python train.py --train_examples=36250 --image_size=32 --encoder_channel_attention="se" --encoder_widths=[32, 56, 96] --text_encoder_width=192 --text_encoder_fused_qkv=false --text_encoder_bias="all" --adamw_weight_decay_other_params=0
Rows from block 3 of the image encoder of a small contrastive image-text model, named by matrix and row number. Rows with one number belong to one channel. Each number is 128 + 32 x the weight over its row's rms, rounded and kept within 0 to 255. All counts start at 0. Numbers have three digits each. After the name is the row's rms in percent of the matrix's.
After each channel's rows are labels from the 100 images, of 14976, where the channel reaches its highest value: "strongest on" is what is common among them; "peak on" is the class under the peak. Only what is clearly more common there than usual is listed. The data: rendered landscapes of hills, water and sky.
# convs0: expand pointwise conv (encoder.blocks.3.convs.0.weight, 224x56x1x1), inputs 0-55
# convs1: depthwise 5x5 conv (encoder.blocks.3.convs.1.weight, 224x1x5x5, trained with AdamW), a 5x5 kernel
# convs2: project pointwise conv (encoder.blocks.3.convs.2.weight, 56x224x1x1, transposed), outputs 0-55

convs0.49 118:131163092126115185128111129173085085122134051179136170099034112129142097179111147146171114146118128138154093109101109187105121157127120141105120113136149171174116115068
convs1.49 088:113113128124131179109073094168064166183136071109149152126102130112096116160
convs2.49 128:138155122121111130122160125156055101160159128150095130095075149112080055115096130150134153138115058131152114119066112146134184087107113124133150088132127084198089098075
strongest on: water; green hills
peak on: gentle ground

convs0.87 085:162100131139187105123141127137159133093148114116086105131073134051166187110146110105164150090104140073094111092100165067179105083142110143115133126088094091078105134165
convs1.87 102:091105081096099079098084100075136155158175170123125123133129153163162162154
convs2.87 081:113104108205178121157112117102121099115128116137155130053159103092157114123106132103157114159107172071106112124123135090162104163055113094102132179142147110088102097049
strongest on: night; sun or moon in view
peak on: sky

convs0.68 099:107104106166149157093155140110105129086109150101088095137131079101137086153164133118166124160111207167147087132091132163104121103080090112132109170086088218131154116086
convs1.68 097:098110087094101098118107118115093075062078097125145165140126129171180152115
convs2.68 107:097106102144170083118192169167141111068138160087114157195142123145138110090158127115146169121113109160100139121079154130110108134075056067085109108144086093129136164108
strongest on: water; terraced slopes
peak on: sky

convs0.143 087:085086124134136165136171163163079159179154098141084155104141100120121161144147126140061146129148176157145119181141063107168144109126156171088095119144191173088118173126
convs1.143 109:126138148137155104099096128137102087091076099068077092076087106125150124087
convs2.143 095:099111185055125130137044129126135138173170191141118146202169190119128105158136114108162118129131139093116161136156120098143092200137096097135170120140151097119119108147
strongest on: water
peak on: gentle ground

convs0.60 116:185155142121113078148090084083111178153116152145116131125097100174096125110089144153134156126147182114057144079092160134159105160107131085146147180144167101084119094064
convs1.60 096:168181166171168162158151142156122107114121119159146137129138065087083092087
convs2.60 119:118103115082139116137127113155081097092131155093166121104105163126112147097112081147132100119090196102195093104096154139125141130187056122171143164131173158157178168178
strongest on: desert dunes; night
peak on: gentle ground

convs0.5 105:143103146159146184180079096095125111138148129123064094177170104094178149082136120151188150113175120142129207113117109110158136071132115084090107096118133176129137100147
convs1.5 103:151186209172123119164184151110102122143137088098115134121086105107105109106
convs2.5 110:095090144091111123097118136110153095127170110103163079129151073089124156152147130142092092084188136077104129147202172089140152183120136079120082169114136159115181095113
strongest on: sun or moon in view; night
peak on: sky

convs0.198 070:144053139174136116097166185130119132133116135087204099141139124188120101155158108153109117205105100167130105101139097130068123128113166114140095130052084153144126115125
convs1.198 091:062109161172161053088126176193113109104133153128119107118127146138120124114
convs2.198 063:108103111126110140192159128117172092183152102121182055122083171160170083142070080128142168126182082095115123129105132110121148080176169114145142095165117140101142121120
strongest on: red mesas
peak on: gentle ground

convs0.157 150:174210084170140115108131112150101110157115152162122137183117084106087163093107137105124162113068076085119074112150173160140100138171132085091100175135169147125151119156
convs1.157 108:129125108119136103110101110120098127154127097102145255142108119128152137131
convs2.157 142:132082172164184057098124138161166136142122040194099081139144168141155137136126179099133189135087134134125124113122144141146131163124078119082083115096117094141118096111
strongest on: fog
peak on: sky

convs0.132 114:110114180131152126159166150144111093149204200131085078096124115130091136155129196127111136113148082135111128076130151132138154122093192147173103190150170138103168150141
convs1.132 089:111125120127118135129105118150119114106133159071102100096072165161179185199
convs2.132 117:107120094141140139148157070183119123098092150144157131101179082098114089136152155197122080113158051095130155118172114168136146147137143106132184167124072141103096073110
strongest on: water; terraced slopes
peak on: sky

convs0.121 144:123102096129155092162127137154114122161127119146124132126108131173170157142161063109106150186149100100163148184173153118106185097145217097109112159085115110127158200091
convs1.121 095:131123112122120110092084092104108122123148131175189181209185139129125136143
convs2.121 138:169168158120136184146135124115083151151079111165064128146120161115162129120133124187189144172114069150081144155171140059086097148116116118163125148151098171129080145107
strongest on: terraced slopes
peak on: gentle ground

convs0.117 092:156150115128127085137150148083118171139128136150102152161115165130194149143044130095123076126105097105167085090203117162122155141155160099127169148052145174147111138111
convs1.117 119:113168232200141134149151144136088104125111087101120140139112105119126115117
convs2.117 086:162116142139094143137114102198113172125086094126115195116090133155115126125139217196140134140114158105160117146116129074091187176161098126176088161086138123141157131119
strongest on: sun or moon in view; sunset
peak on: sky

convs0.82 084:172125124117190067129093083057133093149120187134137159099168064111185171110100104130159120196128113121175135125163109094095099112135129164099121139107114123138110074118
convs1.82 137:125113104112131106080075096124076051063077095105111117126116127133132142127
convs2.82 090:104158144083178108136090155084151084168119141158136113134126059145198108062146122143180100179180072141150156118110144130054112099176121115113142119148145146102135138135
strongest on: sunset; purple alien crags; snowy peaks
peak on: sky

convs0.131 092:164153145151150149196182100152159147090082105083167129092061145106083115122129106187157134089186120088128107128116121093110134116144176110195087140129184118141149126145
convs1.131 091:151166191160137149149153150154096106104113120085100094096077104098084095087
convs2.131 094:094167148117130103109164123161072130162109203142093116116197091098087094137116131101172096157096117122139154196085160123156159162130127168125149177148122136144079065129
strongest on: clouds; night; green hills
peak on: sky

convs0.148 091:086100125115119168156113082079111177165151111082100135145136174125153097112152150151137152063114153122144176066102037146091114102120080120144087142111148120080170116113
convs1.148 098:113095084091105139113096106111135154158150131084119140134090200172175167172
convs2.148 095:130118111156150084192132142135135121130150121108166128154136171170127065136145088076131089210112160168187105145120173122062168082123100166090121112080141115141088134139
strongest on: dark volcanic rock; sun or moon in view
peak on: sky

convs0.47 103:138112174128196122118187111139127109102154161150071124150177067108072151156109181145137171113102095146101142190160139132115095123087133133136121163140104204092168107110
convs1.47 086:081087083094095109118114127108084095097107087114118132123106162167188171166
convs2.47 084:108165169166177073117197127119136137119103151043105123122118063111154112109102126195153101063112130144126177149141172132140147132144084133130169154176102100162129110149
strongest on: water
peak on: sky

convs0.65 092:110117121077089120128112134139076174105118139102123164137075112187175155158155129109087168096110114174133127108074176124124195133125164115106127081064187099146084158130
convs1.65 100:087089101109107094110124113103092166196150098136179193164119161131114126130
convs2.65 084:173125117142107132143136127162083181176102109160121118194139106111080143166128119156108096140085118169113120141146145070079162139145108148128149193069126159139048110071
strongest on: terraced slopes
peak on: gentle ground

convs0.112 088:122107163072137107224107107096053113134154072145124124124144141151131163159149109134090106112134138135059133176149185120136102107097119095077128082111174138137147089159
convs1.112 102:087113104099095103119109093099090082068082089119114102108116166163177155137
convs2.112 089:126114124096103125090184091137133132096136145111131153180131168081145093124072121080076143145136141157196126106166142077176094131101161120183169210119133177128117138148
strongest on: water; night; red mesas
peak on: sky

convs0.73 073:140112122157191142154178117133151174121143119145124071120084117055103167111144072129148133047140134082123140093129126105176094136113068189136133088137076120100123136160
convs1.73 100:089106091098082075076073089076135158166171155112129148138119130136137143147
convs2.73 064:088119129160180171115103098096143091157116073119141146106150101096137142174120122119137109157122154083077084150085173086169122140109063132158088187100094133111137132047
strongest on: night; sun or moon in view
peak on: sky

convs0.222 088:145121156103099125175089187185086136171092157097096137135160156038083100099085119148083150077150109165140079103170146095114149136170161126103132154112109149140123149141
convs1.222 080:102094109109120093095089104095155155157170170167139137146160174146134164197
convs2.222 075:169140110067096143153136129144095145104114200115139137179116121157102093144146069117128117131124140189211151113171104191155142162135177164113126145134132191133171099106
strongest on: sunset
peak on: sky

convs0.135 061:183156138103088139161073195172129159202120125096116115143155146075097091110122100101060155106148087144115094093158135148107152145182171134128162121103109179144144119158
convs1.135 085:089093106111114146130120140138209181144167189166142115129159133135134153182
convs2.135 057:139148113092094138126124100179147134124130201128134166196097104140140136134125063107126179146131161174190128096163117200117183133122110172100128137135143188096151088164
strongest on: sunset; clouds
peak on: sky

convs0.104 094:139104160206099123139120106146121125131149118192108159185142115170040097084111123131163124161150113154087168112108115105109169092135129120127089109127066063129120182150
convs1.104 100:124077066084131143115106123146145165193186150146131131153165161114093114162
convs2.104 104:095185108201093053153077087089129098116119134129095156144114149145191114152135118129135146121139114137076182129159087161108095189125149111154158085127134120122148116061
strongest on: dark volcanic rock; overcast
peak on: sky

convs0.211 082:178161140077093082127061151153111141169094114137066093164136130104115139105077108136054126143159088193142114114176135128113108115098133111117118142107085178069146092130
convs1.211 101:161178191188201141147149153157116105105108107128103090094103131119110110120
convs2.211 104:106092166136106144122075133092093133115200167179156126115186101090192093122148157155081118123163112120160136155136127171127095084132135133120126154083181132138099188189
strongest on: sunset; clouds
peak on: sky

convs0.128 100:085128165129087131086171129092121157118064118082113113125106134164058105102099138109040154112133109130155092143066084076102111095145138185134167116172130108143101134117
convs1.128 091:095106136114102108131129100059100182223166134097107136136146145135141140148
convs2.128 080:082113109134163147113072104116163162148106146106068160169083059155154108135113145101191134165151189139059124171158155136144153165142136093100158122136160155090089121141
strongest on: night; terraced slopes; desert dunes
peak on: sky

convs0.142 068:107133160089101115144130189091149087113160091157149092182119161153125092072071159130117081089105128109116096064118123099152144125139080152136123094107085142081054116159
convs1.142 089:091092102107125114115123123090112178205170130058114162122085156110123127139
convs2.142 080:083133126196116118127081173151140156102112081092098125147132085098198129164165128140167144160114148132067205135091091133100147175123167114115168115103111094119106178150
strongest on: night; red mesas; sun or moon in view
peak on: sky

convs0.115 075:140155112146151130094101113152188143171092124086107193142120101123121068111074068136127148119110155097137146086077123114085092125145105183155104089103088138117179193096
convs1.115 096:090081058080090105130113116099089134138135108129153175157166150144153167165
convs2.115 075:094125142159094184122083133087127149214140212167126159120158127105103124093087121163100122171173153134144185131151139159154159132102148120128128089129078125165088174157
strongest on: night
peak on: sky

convs0.1 111:122093151082115091106160156084044132091089085123165108107139115125127160146137127183172153154098114127120081112130141201126109152055127141194128142145126122122179164164
convs1.1 099:114116128116115111108121105084120112107124111161151121154172213172171172187
convs2.1 109:140151174155112207101133151126107099099141147102110128127124113117103145153128111116140089027107171098177182112161157141144072121185119113078151132067130115144156102083
strongest on: red mesas; dark volcanic rock
peak on: sky

convs0.34 092:148152133134198140063131106146094134118094153060134103097123110134135176137104127118157148172068093095061106105125042177146148172140156102161110136160163141130111124108
convs1.34 110:085102093098079128130116123124154139127137142154156151145144169178204186164
convs2.34 089:134125171049139140158108159088126118160112148179125103118114134162099086110182093133185126089098145120195155107102075168121126134079102166132132076085088146112108164169
strongest on: fog; night
peak on: sky

convs0.74 141:126123097130185119113158094127093072153156105180083110166126094161098122044102134121173122191101105142129094062135170095162121078150130132136087155139154162161109096121
convs1.74 089:152130101114117143141125115105060082113173203192148104100089151119122109127
convs2.74 148:162129135131134129166105111192140143166121124114123120133102168127112154152145110172171098107126150127138128161125180159188155131105102143175249126148137048108137159166
strongest on: high relief; red mesas; terraced slopes
peak on: sky

convs0.141 093:101126155166106089119107121156203111163162094146126198137161090117146096093073059148137130131185143093082134095118099125100092111157126139159061112087137123123128174159
convs1.141 094:105096086097095119107094116114094110123120101153151163157157192173169171174
convs2.141 099:083166168138096158109102119133125163203175151142155129109200150080110112136098139119127115179194175159150161144109129084115142099081165160101116093167120141185094136137
strongest on: purple alien crags; overcast
peak on: sky

convs0.31 102:103130103083191077185144115132116150143154108094134156142135108091166126195145126115120185100199121135145117092135187203141071147120083149131107124094179139121111122146
convs1.31 097:174171169169170144151155155143127133131125124141159198184146102102097102092
convs2.31 113:134073149170030125093087204111064131107112114201153165150116105102131086121153101162132123118132115095114100128117107132104146090148125141117107184159112072130105150136
strongest on: overcast; clouds; fog; green hills
peak on: sky